A small image captioner, trained from scratch.
Model: 6.73M parameters, 64-pixel images, encoder arch mobilenet_v1, encoder widths [80, 112, 176], decoder layers 6, decoder norm layernorm, decoder activation swiglu.
Training: muon at rate 0.013, 9600 steps, batches of 128.
Data: trained on rendered landscapes of hills, water and sky, 145000 training examples, 8.5 epochs.
Rows from block 3 of the text decoder, named by matrix and row number. Rows with one number belong to one attention dimension. Each number is 500 + 50 x the weight over its row's rms, rounded and kept within 0 to 999. All counts start at 0. Numbers have three digits each. After the name is the row's rms in percent of the matrix's.
# v: attention value (decoder.blocks.3.attn.v.weight, 240x256), inputs 0-127
# proj: attention output (decoder.blocks.3.attn.proj.weight, 256x240, transposed), outputs 0-127
v.143 111:491585531517587474443537519488509517534563537444516527434486509548445530546506504548522537507581463564475560509440517560533430532446430439510559617523534469486540522433494579439532491484548437468536524510532481413453542440464559462516558479466475429475550549423463454591470545478488556561495549498477474452486473526504599475472476511462466410496555575510438590510527586523537578475554
proj.143 110:520566435527544406460410486491430453547601459525500518410502442514537498597507460437476535503431521492535417576475541566436545511473568535568480487468503490565417560533529504540466501492484560533445510491466563530496414590415467569511544573511464543568474437603551580589464497532519432487434582413464506457535457461567458506451554556432441576510445603489587537444550528475487420573445
v.144 108:589472480494446471557444577472616563516585582456558471486440428524588536423476499489450481556505566548541417429504441581533610560540528504454474466507444393474574450494447477511549479478445514450567451427525481463488518499556542461522471501479492551553478469473572504452593526445476515532541494515530547470556521578482530558453554508498418579502570530529547453508581437523544471488524
proj.144 101:430432479567571538554462372513457433455484502586446561508559547530481412450451482552608502506584553480448553513517572454479467384540477566527422473479538490530622475506519547523570467545563518523437535355491524572479534510492472523461516454639533445511530513475488532449446520514551462468536450452457555495467396513453459494482501524475497533483465521504487518491484533384494504522457
v.145 099:479536450414510541538430474481582514431478558422372461526458487507516522476529580472571543518494511468550494442514501457506526531596482603466531521610562489440582494376550507508501570535550545428321476509414489451557590480569504575422473475505542508520453460666532597482444525446495467520451493575530523497502512449449474535555491467578508436449447511577470477568517493488579434579430
proj.145 100:506511469482473489520548455488553481480432476555557502435409570475575554549482478501474519499549529457543432472520497501423549526587580527590492547411441523472425378441497544512523493478543482489499508557456429521576491590498533440524492535432507482535499577440540497476488452430548480531456506508522516469414555520512548551572415558521437508476480528492461495499528442479521405482488
v.146 111:587467523555507456479543543552511558538536501537343529497490521556519465513505504560466538492429479507536504504486503514392603451523466459531404478445530456604416574463465617450469491429459498527485536536416473428526543409572519521525544398545450489571552481433477519531425452513428554522467460521444479561509518510531576516545507476473453654468578457490612493482461382483507486501583
proj.146 109:495498416479556635440535518463504509517506519500460500542513506536541427483568456542457447526480451513512492531532528534356450507447477517482559520513407482474428511569532481515519498596474521586556517527433582550434493488453441486455493472507603456416494452504509487453512516393489538487510580581519468511548427512462477428456519537453470433518516562506423418532459415461525489463459
v.147 104:486500528555501372504501523370420476503478486526538585464455431543428520498589474574523536464546509479669488402493494525515460479493551446475436469473517534497486478526559456520520482484474488512583405534546513533474492529505433524495417474459427556488442485492484507525520514531516492407476568461514558477572476453618513514584511626509481557518508480442388550531408454481520508565521
proj.147 099:453551498459529557496547446499524469466452417476498582516513435540472465507394544489538534394490557391434473462566471500501492400592494520548524502505425498529437488488642540509575556469540517538577504539531505505371450536456568552528449533476509510521548534585462499505505508448453488461437487532511529484491579557515429511540491447510597494497548529456503579493384566520486442484428
v.148 102:550436618578536443549516420544453526481514466530580557507411492442405470492495460499507519407478516488497486504474504543483486439462501458509417467522442519516462489487548454551450510500536408492611475637386555483470489519415465529519565421547620504488544561464465510610498577590530555460465555452481559596528380452488524465598517556429490581444528426491495482520429545481453510564505
proj.148 101:508557522491467521432493418550539512575530477418490435511634505507559543492400503482455494515427493489501483556499502561488453467417492515455483514519482483532480627470562518469438440506449488456474475584551505522415596452506478540505527601417547542454404480549600448479524519460377559520451529519546435473561485477465466462532584406496574484515539458485528474503541483497553554456424
v.149 094:513542563515458508519454520519411403487446498575539475495557527545467491485527572538466533503480500479524527486499455532599569486557546496496491440591511522447471443535505502503431505496469487522480476402558416511599482552453500466490588504475510500415547571487507530451552447692580527459507493513495558580475449464521491517614467543445435484465498573530442479449425544463441466440510
proj.149 101:508506569518524523549486438491581475539394398538536542573492419480522487432505520428489461569510402474438510617469456405503493485508429448484498588486488415482414565500407505546511453505549482451547431560568552523464477473420488498595384513421460418621566496542492517467537488477478503542406547448492553594484494578489540523486527457528507519446550475515422502472469499483468366582515
v.150 108:580447474481509525465566473556476553609535552583408504430505633499479485504444556469508521573486489574512431539464424512424458469522500366602385462480504584558502643470464571472502503445451493540467513490573556438491485447566523513503484512557414492528543530485568568469519483489535514570503477466508523385493530507581478526447464488432511522544441526479554474491564567479560588427513
proj.150 105:549488518423538492517522517417450535457490510445531523550566541464474450456503494501512484517462524454561605513534560488502451532602572550422517452532470473530494424605527428380541444568504548519518469487539574414462400489493543484452505447541492444493525513452443493414605524488472557531508506527503549462502495473497555506404527552583397493501435540558505464577559501569534487448527
v.151 097:449528508488573457520487510590416427476441537534498477534531542450488546575475530451506490550483428401472473595484512456539624438454504484500544480493538453491537470566476593531458497507523489484386591429536380485504516461421577514417535598553542458488500537540556567448466483485484504535495415519464519602419490472535426518552549458539565405572469532528525488475532469535501525493476
proj.151 101:525465488493397500481488581439543504481499451529479506524495412452522513526505545491424437541516433481531510489436501492443546496387512505472607517537566520425528586401453478533445525573507452469477482620513523468524438539455434494542438446431450468474559473547423530548432421475563451510498535461560451545520482543482588634521532415488485461505533468575466509520466484537514503557483
v.152 103:616472398486510554461528531538541467516567510496507510443498474532499487464562450488508507567497442448433475520553507500453541461361446420521523442462473461567437550507497528498538504468561470560499511493544527468461428437526539494484462623486481513455485428574570539472507395420494510494518456485447498438601539587620556478462503441549443464606446485446561525414484552537486603572547
proj.152 099:529466442460509360478546459395438536513515465497491506530536423403425426533576472510495494476541569550555581440424452490547483538453465609420478471579522486437496499564564478531480544523513487523557504516489533386523465558516493472461500543483506524446474505514390537544490553445491493479515527564491559587555572439575449508543540513460486494491506482482507448499475563534435534533483
v.153 089:512471456540472469483545485447490398520530345597503484567363481504488461497426490529470537434577518506571533503507544528444457462479493422503379529414427548457528490615487500569535461514465476472544437595426603532515388462499476483615457446477501524513494507563533488520494530537595419548456546423511517428610472460434515506514491541509486567436504454454474489598496483544422467575440
proj.153 090:429525523409474469565517440526463546406477491457466541485599505591436526506524480478525525451511545501528495476547531533545492480516596514536493389561506523478517421503534579461453524390580531578509575493546586541398543517542495457472459597533508507360437591475501457414528487505453456495473536465561465427498546486518496497507482475566518578512526495423543505559422612487525561417572
v.154 095:530614550492568508502488415509483513464579534510544492387546555446478479502491484515505468545497483477551569484556431491591473425461541506593556478480505429539425435437610559532558491464516493484476492569435463549503578468502554523574493464559550450579517620550484494516406478460510532482466579569498537564498444513514463461517482528492524537646570508510605412547511461453481517548435
proj.154 095:586507521551645536517513455493447452587538514463492547549497563461550478542475431571486437449453600556453523530501476519421519500378505403529524619511541504468492549546452464493496581503394515449519401557397557445543557429427490514511527456440528470473486422630539532437429544486454587424486493466442546507559502457437477488555535503436480538493505481603403468397512386474456491541519
v.155 105:536511528532505460566478546495566469490426470481492498643499474564525520428532517543572506544487439522490558500495571505528430545505392602414508436560557569368463456528440419478497533558459431492523463459540550459494502555472455475471382460430490628402455516502561481501572441515538477434591544452533414459488578492505500520459490547520541488430463568508398385469523539520494426453490
proj.155 106:432456583531461493575461465496499495469516529476449566422446524559521517453514490448555561503602461554462432512481406491510464472615555599523459422404438506539478454382556472482490467483547619467530522384496442564532506507553547451485552475484498463591528510488529488507573481578435480557457513561408499520482464559523477468498422563479548522469526500418533595476627505454523464493462
v.156 107:542511448545521560439563382491437464455537417507520514512393500500494501566505550460451463503608427496538451529481454507491418593459624551478476531563429498481487531539565496477463476477518537444546425561463512430496423489431435491538463464424520514477515501460498495480521512516510422496443602576515479465519528463470547511495461494497471467560508484491481481501536507557544432521486
proj.156 109:434414544478491483521514488573478548464555467480495494448549549541458505556503555434527532466375564450577535551528549552454517440553521394493381503465486550415527523551520561537451504427524507502559471536463477505496547444529540542543556528477511465419495605520582556509470460523477537447564546523496474563448532466434506517446488393523602527479432530568529585482472558412402525505460
v.157 105:602508453563532483467511519554456474523554448485450547468537519501568571510437443475438482540514412579422484557519505504488514530405486551568478545526539513469506529533488543578537432455429479542564552500569470499446489469432545455475423570546523562465560477450598450469561423515478518533571496529484426481430550654544480548367551429399454474626482502469495518402554539497465581397480
proj.157 104:510477445518607546517455571411390532578604467430435476542472401513507419463638494475574568519500479501527586552493511451563455502505496492469467427522615471503565522567461454490451514504516498502509497489502501476503500452515501540491555415551483510525571544528416521555450539569518462478554603488519553552511467450478576552512528534459514571504469478524490483510508495429435561566466
v.158 105:510534558550443508445456482504458496456452454444479480405467507494535480504534471512454515490415449591485484529421518533541386565651417485525445534503557651531486515472483471541439581521487517496580522482467504534474503582519426458516485503550462460558555524462530582589458514532508519560460536438494520487478594461484459540521557568379525568523498536444500520480515541502551519371508
proj.158 105:512488501495499662478505507461542548508497441459526539485487474511517513446539530494581570528532526408478535446443504524514525472507567477540538437488443487512472446468486487480534451502428436497508523536547534502425553463547538536502534466579531576568459454504471475458636495551527539516408534595523468394404490559453548585424482461507472435485530600567514542540560547452478501480589
v.159 096:572536452527479460492495493487574418527500532483566529414463524492497616425467451560532491465526511547516446451515474424475582499452460580465470460503473543484558420511524528574535466605516463522505480431496521466516543450583510509495477424522466441587576456482486429457558533483440441500512430524498427487479554587572551496558441500473481514494495517539474467582574375474498371517475
proj.159 097:505446552602570627461480411522459487560476491464420582487496462488502489503473467492565517489536525461478466527582494459602442543485488574508529552471547418524542497488497532499476438534559472543472495448412574552501460511435477439458430489522486432560530569524473500529470499453460541466508556356498572597480521431514453478523467501487433553453480475567423447433507504510479556577516
v.160 104:494584461404514466529507488590503502506443576449426548439556534441435508443447502595556493572496532545496555613521509460466426437485461494555501484427488519575473555444496475501455667505487456504455562518435477505480486432512495515514565471603454420534560483645534532512383533477468452512437476452467505463475485597431523504476532525433532525551536480517625426451515452488473560459518
proj.160 102:523518464493525541454549546396382570530554485507501584579481584501550537452572461529464548533437509546542468404490511507458495527500528490582581489469480502500400473519485508395551495533423515520486478490430571400484537534547569475391544538541546580505431416475459438494545451468508567486502471568547433431506505540509484420509469567541485477567534513560505452451583434468460512481577
v.161 090:474401481561499484540497516468505509585497448537551431484463509513525519521549478387443553420418518462567470493533469481499528498584515438479434496573448434574592455572477501495453417526537468495455488508491493511503529544540500431480609485501483468497595453331418495498544591559479461567479463540492464503487529487419490499573473585493464528388504430533475533583504555477460339495490
proj.161 092:472438588483430478498507456566585505454453524577587309504484479470488552489411573411541418551498444397526532515523550431441502531547558502461467554523419478533509569601514541455460520485537435510433556456475503559417493505466520591413405537537519504528438570500521479459627495512435492498451511465468503508432485509478481491453542391523581412449426579446510517601512521516574572447517
v.162 084:522495501599475510510516517542436475435480331533440470507485542447512426532474531612500464461560389493412518474458516517516393510497549499532527498446503506532408571405504454488508499454498537499447535499502525609561471509472577559573513536371423436516458555508501455525466374488440461451550501495593456476543476537484510425514417438541446563577531550499451532471396504433427605548494
proj.162 080:586494493505547559492515505527403514515524562422457502503480480482470419534573538474490529518485507576414527432569545590540466501426501376500457468596567541409529442529456449541505542542441497507522491507532522518533566492427412462496436446480518481527484394555423513510439539518432401454542591542392548516509561493556415490468457651491489525583588493529517453542463454410475497551552
v.163 110:418450555480496525476498504417474547444545580432562427532603384508519457533474457401561497463529502422479493450499482499500484519542474444478551480494438524479529510595429484458507459478559553516541430512509482556500486459474414563476504574516503479444533535452428561543498509480578564500535555499537610530453416471451442427389505448569601498479486533405514586607420610534496531553492
proj.163 108:454539506497418366488446548566597504453531527548584400485515543494440560547446519525514406448473457536419487583460474517495594547492440451531459509533513530521511488537533455551494527454526493493528500465577495505581506435558455532569525485413451478456479453439519461561523508524589508542484363479483491534475540425505510528531539431491463512408380474434526569481510486597526512474499
v.164 138:448545555474471495474508434450544532461524505518435470481530465398455441451458446539507503543473585491516530456531437530490422458511485503439492444430499533563536550476474491444559530460517490501477512558388534445474520526576446591619521435514534526585470504587497510574458526435549471522452599447464537561485464425459496540453459478482487544502539512591613377601524418564544437562506
proj.164 140:512504516495555561498503454527485431531518548437458629481541663549548502514504500667550538459459573580525474542539497549426549531509512463540539580537444515444487525444432486469562497540465458492470446531437484483523577406490404502399557495485580429424472419499532451438512430458529588450456404542475443513558470508454487467469484481468465526481525575503452513427502425472537600413450
v.165 099:343537490546456527536476481452528445415533510441457517523513499509536564550464426487584466473592493528523514484457518396466534497585525539518469578462458469522566480522609462571568492554447573502550570527535451514474560491472468571605457546555465471548523464450574551493424398481444517560573510481484390460475466475498478461433507352569491505642464486523499433557497460543506500446479
proj.165 103:530563501575569574476537609495458502447622442457514404447418490534530431610553527544486424501444483483373488528511540450529499564493525401524491482481508454546565428501347463473500534430517448499485459504440480514572510483471465484497467451464483534462577441451438570569386604478562496507477473488487556496384530497491522494559504539477480526446501499576403498489549533427478503614565
v.166 108:523534494497494473414465532534606449493466419513470480543453562493612435446497449550461460535525527517436582528494562508507431389356447442534524526469514448534410575489503549554546546456407468483535597533431470448486481433538507413572491492544469526532474492522522449574413463445539522477422486422472442537548456538471539457504528447450452457570585445529593512439509457537516481482506
proj.166 113:531499467474523546472446522479372585568544464476430590533571544517437492503591433562474537484512558629620525490442483522502487532490518484557528413493550521449512467464483473515472529466498559523475582470426498457510600541429470473484553535507541546410433418513500508448427418400483535423481597560484457494514482538495503385517489560551493525548517434496402426398530539483448558470502
v.167 097:417467476480489454485558508465432485482537506549517524499476531513426436522457421400511503462499444449535433573459397462562477502535522466510561502529430558451548491525454495503487468553551533526484436533585542574549509588391452480494449483497515507532486537485586525498555501500493484494434511482511463511429495478497425484480567548574635474539472458353507472510509508515473562481526
proj.167 099:559442557436452433516561540469639485520492489503532438479407474595577509475467547520543504488493539369453599508519481518538479511490497500409513497512470522553449474530455392543559541511536523526516419550570488494503482405555575511466447457485470486487518575472433504578540539612463487539489444541541558460515545461530487622451514527525526487513516504528552557565414558524515460499477
v.168 104:440504539463527441515502478486518482489531490471492457472468516398462427506441468407508478481527539516533432465501589526544450504536562495484586544526526583412525483495542437491484495528541589378390514521489544519472517556472511515489524534415539490517418575549519550502502529474489473474488557478518499623415512491392442502449435527547537388437510540499500458498513516442545514629458
proj.168 094:591458529409439529524456538544651441539473569499522510507457525582632598560411436560485485463553542511530454400456489582494427499523522502478527479485561436479539437489511528523520513512524529538496477521470430506525448480515499464473446404430439460455541511455503380453466444516464491488515451524502515502521589442589543598526448539530472556640485485480536618497475425551531503462482
v.169 106:573551417390531514494498536449583541456425568401416535484489441501541532502494461566504487525457552480541454501447492514423524597513564493586510592467438532549583654472463470504532489502422531464468583450514457494448473531505464522506512577512501554545531373610494517468504443464567555549509526506445497442495495528507496580408547398418389460525469473545550507426547503459419488534548
proj.169 110:517578435551601554486445468479448534511549437502532557518473481547517429556554461608506524530528500556509492522472515506576530572469455491480505464489543418537491425514498494466576488544577355568419522484535514476538424455496497423474569460544469466553498520546546506567424508502545493406500516450656505538451513477589621480517519530526526467575542527449438533409389541453553499509499
v.170 112:436447484475519440502537550521446536556508525512529462454542469421474376505531510553479461515476488514463459448537427563454502500454468358518475490442500475629552568519472561491592497409535418492524462516505485482462531389467461593609509467566564491526512495588409504505437502490559508527519535538446531497552454533503549458422512505493500497564518483484588445603446466524526556573467
proj.170 103:519501523439550458505473460509423559463476454468486526494577595506471448573531537634517501467392541553546524456562544461430484507473481472578575551584512480510543498492477465516503527501468495541496521512487428428473481489487475575442496543517550482459498476621422501474482477514494559429637442422481503446518558408523534488570629465491451546545528453431490487459504434476509608494504
v.171 094:550613443542477473481419494600502497522450448479505529479419537501456506534509555511473483566430463524463585553442600616605557512514487532542519464418563472565456429468533487475470530461462444528538573485433471522466493528432508456484503450490513582550460512509520487463527462539481457522439519502497452572564526445487516611515481507553444486537470526629560407306456514485552508479489
proj.171 095:480451474423480492539548550365487507488429496511520536527540394493527473518556436535434587503484546525557536460503437469473425403393523508468550546515494464487482608427451564450513468496509557419541467538421452485500559544532519532525439509494612533462518451534462553445503517521549534482507467584501477520428402629580501490475473464500574505605596567509553519538548467519474511572497
v.172 118:578636516540524557443505407480489507472459454454482507520649491465544572517562533550490480564425506488452650552548520540524497552461460627530612408471476479505487445459518480483476507534476501522484584449477555491445554475488572466487531548508488488469540527589449507506470454425480500497518553557457489533511584560487505555477518378444436503555451520575581439402508497434479456438471
proj.172 120:524461488628572493515483527503409420579525522460516492535484574421523502511572461494513545484458476622499417511425458506570537543451485484528489550418514476458450526479462469501511461508437434466464456488463498455553555551516510423485553486542556559568496406569498561573463520559532479472569520460473458579516406472531480461564529532394554464535523471531483459415615413537513524566566
v.173 097:511488548542568543513451514470492569517457444522527469462548460538490534509524601497508444524458506570461535515505598530569544505436482496577585510434524377477438459374544491508561566435476509444497566496476464517536484439501608471510586472533431416563451554491398425474424558516333525513485482603482511541526544437512495445544479519499536455562547525499553482456512483394498493449459
proj.173 097:597536425533481557517503560485468456527535522564429519535455544466503538463543431532376502480490521561485474453536471473458539460467503450563577495504559560489532486453549502553522471494468526483525424502448469490426486544408484549589491505610560629569518376548436506461444512501562430450601539403500422447503425572488502545546526573422525433561541509517475472452469463494545492489548
v.174 102:482490516504473534508569511486473472412436544523386473469626538531450496525513496500473533593475511562532435451467387456441451533574491498437555553511498564522560593476517540432515506486501518501459468548495459430492485472554530583481554596408408489521523472551458545543456495519469517532469520512488477491459500530446427570446469537412482523564525437465508508524549503495508551540555
proj.174 098:558557486487610562521416484609448525474506501447481525475411588422618553537467558506520520542479432467516485445503492556427549517532479422586473519495514478436428502563477523545509525541509413506596467523483514520517503538551520479506549449467524393513518527556511456519526458497534528481503540573511477510618514548489581530533510490508503504517536602519412508520459468510496513431506
v.175 100:412475413474573503488559498509490530502469522504487486524420476498596477533465542521526483466517487334540527441498476445548474530482527506490540516521485468571439602484436585502519468550506485437487418443431436463510564492486423558511528394555550541517559470427392521552526500547549476481398509574436498452512464385470532507561534464523557571476494502519543490581534448562499456436443
proj.175 094:405447565524433543530553497507592504509520511492528422445493551565485470630480501508483468431424501480521495583581535570409598526461467449531540544468394543528471531563499460469420537485522499485500527452490478578562534444457546465527514548473478380463407453586565530555537403526508556568494515488556412472437431485428479451470478508556519501418456470522458464503480418479510464517450
v.176 104:510452471526529537410528504475449515495560460562498504564490487604437391506427502430504528519517425499422483531514555542476552537582567411524594538506507511538473545435452564490470387477494504509328531536435523608546525459448521488521483532516544455486483591483457468520520534576521549524505555553538527587395499511483443503519494536490550408462509537459460606468474560532449532468467
proj.176 100:574487466398465607399455553517513521568514545479499368473451425494567546518618513429480419522437393494455474551520544533553524505446487472391544509462555556537548522529457498497445540425506463556545492603572524537473433408454471527541483481488475422437595516463553451543520458486564407514496623426531413396509500426516614569516590487455406477548461478487489527520364443517529496530533
v.177 090:518502440508503515426553542460502420528484456589472509595532429587504494386522417504509505521540492509441534561483568533446444499352481481450542405559566534460480495598553431499477557523505445492500573523447496537540479342452461450450468592474487495466514496567570501541526513518558493534499493498569490489475506480472492538457485517472480342495508461472522522421492541575505447491481
proj.177 090:588496411407503456492437472431383541544520394508457514457502455487483525474617528527503499545461443574491449487501468483489515520611529485567451436485541569529415393366487496536484535426493566467487562516561480492534523532533529583533531608456531549465493502501500522476453443464499425500440572445487440457476534571455629508593517473503452523504553512435444508458514571505471549499489
v.178 103:563472452528425486534469585585538463477534485492562531507476513590569569488435525559498494432473411537489422472488502507459589511514489498487442426505547509481475451459495507570572503524471455561470517440545521535516533504538622474501432462494456526473530461452538388491587457570441439532528391576531451485641593479604505525532476471507438512445499536498487488465477467529452512407500
proj.178 103:513460547575509594484527499430502506529460533483494452525460380539479385429512511490486490530530468373478504521504496436615404491478503565439533424536513475546569524507448560491505463489523537513478437424557531586502469541447476517540336497549504471540510512461413485513434575479464466501544540446504583490459392508558454451427495622476485544523523412461435405590494495529493469587564
v.179 115:438496429562446544466466531452472428449575441541418515520489445448537560494522477602550568479630538427463574493445555445563406526559502581495487482578554537516555522522453485541555451526418557604503463521470506549487518589536459519501495483519436498492467464447536547512568473508575428511514520524438498426510526561407549516530577477464419638507430496576525439502476487559487443505500
proj.179 113:466506530514528478475565471458497477457516450435525526509527503451549465507591550418551517470442533493486586518528477516530569454583567484488421493539425546459510492569446579501479511449591362505459447435405472459528602534485474472453445476510573457428510512492459581540538449443567467553414541537475483538444488482507403415505441565535540533382489537569441572536496552472376485539584
v.180 100:553528417396469519439545542540487540541489467440423525588448462505509479508475566500488492546490441565352543595484530566465479535501495482632537482486532483486466530549440535504539450462502460547510625390512475566475479544485541402530526466542501484600505528497466375468591416451541438550550442521558489469494594533453508496425578455517490498533500580474596475405552528501450590382471
proj.180 091:509470470476495476522520571390509535494473531519553485428499479547540428470653444500537536461517496484564562473513513440520497588444530530482586477551493494543550439483433400497536483510500453468424599434468519448545512481517535463495519450569554499553512489637433536517488539611492470533539599482425539451388379482549567530501525572534430487499614420554513507541491527526485453564588
v.181 083:493559533467489572423497506538532427510421501549550479573536577466478489504527414494471436523634552488494480476591450491438457430424445474440582564466447452498433420537431522493494519509600551542529510514465446438511498524494488464601552568443464483463582462509488533484487456466559468466475439433424462535482472670420477458506458508571437473502531518591494500479516430555407440543514
proj.181 088:443447437548548423579457445621485476535516531538453535528527525430465533470502556440549572474510457622575474501375551546570557517429412496480475548491525466483493584542427513519421494506458500537498479488462560488496506540553485395399500493563428518471449510478532488491385459446505500495452462527472509572574627551509442412467436450554504496519541469464483467415438602494490580475554
v.182 103:522483493434540463444498563483401558540532503510467500481622498502565470568542490541531507500517434444597550543435410487405507487546556413530452492426467451568539535543508501502514466526460512616575493529514434499451520483464488557511422505492448512486459509597571576376449505436551483571421544501465570446564494448549528536429615538473554559615500471440566471529484501528521568448554
proj.182 105:462463524478529505535472572384488529392506483547545549581560527530425427517479612581491509468449579475509530571441479519447506483488510521504542467533493537465470503500520510487582567550497526518549447528523459423517469526531518611500516507529559479403547412453406497551505490557517547440555426538584510467447496459493503494494418442491540372484495481509516494580464504566463496475515
v.183 087:463516470391564528516564452529522578550523635536496501491458471500490505548509500490497594553486481386546471478532506486470605520471549458584453481499591551546406435495519577418525429456532477561530488488523497504604449447476421558492539459566630534505557520484493502489531425537592523450541483541464556467399434429506456477531496469563475484466454543531493559535480451489486536494465
proj.183 087:444573489500557448538582489446573477497456445571536506503415408559476503486479482517413424523466440533380561530545435511503558516466450490467531618528508488568427497510494415459491540571498477498521460549530539537499385377527497532555534537411483475583536542542554516432502507492462528541430465443577524533517537515532513561543538492543429505407591494408504493453447512502550395608444
v.184 128:511450562561455422565517507496530497424539504419399431456542468472492452489439496435460539560457445552510508521397495531616426509581449466494429431544422496423605590436471493430480558442452532463420495644462541512474570483587503568479519536485508542449510567575571591522476509458511505526523570488522557611480456525349458449404502488458502528498523506462617420532531594514516522555479
proj.184 121:531471529413494556510470472521495478553470519495464448542487603522592490448499503608519461516569531518492507543452536488374524458551600419598507477499509490407455436521515517487590477459538522460490427509506535518503557459597496522440544366468521445521445431459448469475542496500546497540430455543509476448489454509499569508463512519465477562481430563511476548453572370465537504399471
v.185 097:527442489505526532403674534481563485530503548487451536509499553520514444430505509475505554546456506515480464561471572518411496507483449520510558520505516465585417615521469546473524497446504444500328538460484471422547546388474542434430556495555439522541514488520430488518532468426518551549522523542513481471501554589592491458472479456427556504515431513487644508436564502485411488513460
proj.185 100:571511475494575481457382461486488532509513528426497477520434500506538492599590402485458466509495476618594490491524507451434518620485445507480516484550523487577447487559505481444487569427518498514524479464472575477503362514521564415469545462475558466459544517532508461543553483457543507488559583441490487518576508439523596515571603591420482544477534526446410484483446384533583469497500
v.186 110:518592478457537609461500435439555518491522482504529569536462400490478558414590507488557502537571532514472560545526553465534386557439526601463620505511497495410462442546492394497500529544537419474547523486444517472448447536410427529520442482400536517494453471583521471470490504436500462531507559526518450458510523422520482612478525485462492493543459439503505441444544536525448484455515
proj.186 112:525523435506496360558483476487459469467528449499484534405538484498540513538548492473537603480508555578506437498548424520535603489521493490489417475423492599498475505384589458452445576449457489416510508516534441452592504489561531507486615645572521522545477457492547549551518523579484492487489527551491427499543551533437543430542456474450538465455539598508519607465522537470485499458483
v.187 101:536492575602541467526527547493446453502471405548536572499497496547491555560539434541521542462482432527470528522419543521489518471497453496483449540469535562517495483493532448594453495528446467553556543544498547578462522525459545516394464533528494458442566543460524512567505577586472532509486526380541593534437460481575473480546547629416555532429463432450435557463425553518466533419488
proj.187 099:529551483508478650449493500490457619501499435451453475538582498459528530411432528439499503518427396456438416531477457526591459453471543570459523419467525526516520547436564476459471503513532447542458531514584527506427539475505490538504507529530541531490558413514463477511526464494443464554458591445599389458503485500528521478564531392504569454529486481497513523613558540563519473454458
v.188 105:533523474452467561424529489531493581531524503481441485526454536448527497560550539477448493631546508526526482469492442535361477553561518457557426434467531486561487518512506578510462456441545570633554473459436494398537482457520429450633508423529465502538561507432515588516560473467553488521430467512486552460550500564368525483431502472510456587508554603476570460463483456491533536373505
proj.188 099:397481539490534513564482529537591514494476522493592455522605519547498472470498524452540494437458542480499618509398535523493561508486507526469509546538399451537479422582437529419478447512467539557496507424496605489480547541582518555497480483451570579445513468499471443440578543469491530489453502516494548487401442499511457476440529504559442477479539477504495373534525550495480492546580
v.189 117:438538450422487388521588449471537514460533621509457522448486430425502466577500538544510484455489588518518496522471471590467465572572510500528484537427402578552508456511461499495475499553539486538585430568470491582553454518405383517493517464570484424569418520511466587480440574522585479503513503454496574479540505512394497530455597587517586558438491409561548532565526424511455465541446
proj.189 110:447531511457505488470561468515523543487415509541593584461541552582563514495412498590492481444484484451426499492584533596419488475449466550550597452527503500535459466471488493531568420441564451563426532550507534477441572450666501512488561428486514563366566564430565435512553508505594483520555442483535474486463473479561464506514514443503489494462531507463567531489451558565536488545591
v.190 099:379560383531519466418584511453485395462444509525454479518456520451535436523514440457463524543511529498504490501507461561466498477480479559542560506520480541470447455589490554568442524521495476557540511470568439499571446461489435495494509555541491454567487440588548498452564414584524580520558519509457418537467472629531418501417522433548505445496443523542545466434512418481473484591456
proj.190 106:529517486469566447508447523467491538597508433564479486480414452598551470564536491564537537489459468587501521489565454566567509587459476481522555467508536489562411477501309472573537527452560549552488511538413503517513493506581579416504570453478423522507508646539448548447480482494523483464504545442508493547494537549519566575514562538563465538505549518435437541496432576487490445622471
v.191 098:468461465383553549470543532494480497555409593491511510599421515450461478464619520569561495423556559490409495493529502453402492583392479541435590552504576527535486496498484461448517561510570527505535466457374451457506453488454397563430459485447573512506500462545468495461501509462541472428478413483454547390422486480485561512597460569539539431388465507617376558539522515472519460539487
proj.191 100:488517454523456405516479464550525543491485537520483552425541563460474594573505525460509569489495430522558470466527413557482543514555472585549425571503440542574492472393524507510455459592413490483476552541486462496537440485560518424470630576502456471495440531576609446544518475495435561601448494533487505525579604523479506455489447446608463420511608474408593557449487544487558504462447
v.192 085:473544538445434547457561594423425431470581578534405496440523497505497631495531499537451467463336478562540436504438529546505601500570490524498572556556524564470358519435508547534440595465409479572455445494592462404473389401544531531515451538500469488510438369462507501504590567533561488540491568448544498487543544467420455447502489571568513552498475548468532499515432433501475462518466
proj.192 090:472556531451557474526489541491513496506548469523577552470534496490458488378523587473502514520470588419550525448532517451593492448456544552484511499418442397499490487424495548451489436540517566464467496502427553541481513516399457472442542541495549511542517480511421466427477448476548526468463494549463458483468513530544459458518549473483424546489490531548535522594466572576547421497432
v.193 084:414466520521602504551457549487524468478480450421430528576563430509514451574513471546588623441493412451453503498509595567461446501537557486460492557485540469503551547401542541509496479621471555489514500428490507548509475449449422573475476549521406523464450544596453449554475545523460500487500604478431458447546559501456544551436483488525475493501481463494542479539443567593474413436406
proj.193 088:561546429480438449531485419437579488484519479638573426425551504534551491477485478451454437465482485580511476509529397450515506488547420471464531482501419526565612498481528567594563556464594478478463525605523470467552456457491379486494395423539466527480457508400551507547490426465539511498467521546515511529414497593492457431490515496490550475521483552550523478515466522537501426520515
v.194 081:485509568546591411521554444498471544476541476553487563548527517509467531523583463431503522361490420464514482456565504580510448464498481511535446535493444597527470494468509478539542483393485495547517449522436532552439523515574558548536445515524530444511566596490569478613482488492472457528443526543521623556505502541583524457504508552413489538515496548506501459460500476502442566551547
proj.194 093:574563569568425623468480484486461464488517522537535514472556518545518477457532454523551572569427438499414403550437548474528561464422552474525482518546482420406469498512490515544486513563493494478443473456502399521581547494478458551500462409538460502449470514531524504464390559500449548461557567498516452542447517444481460453460581439469478479481568510526507552605527477474573555445534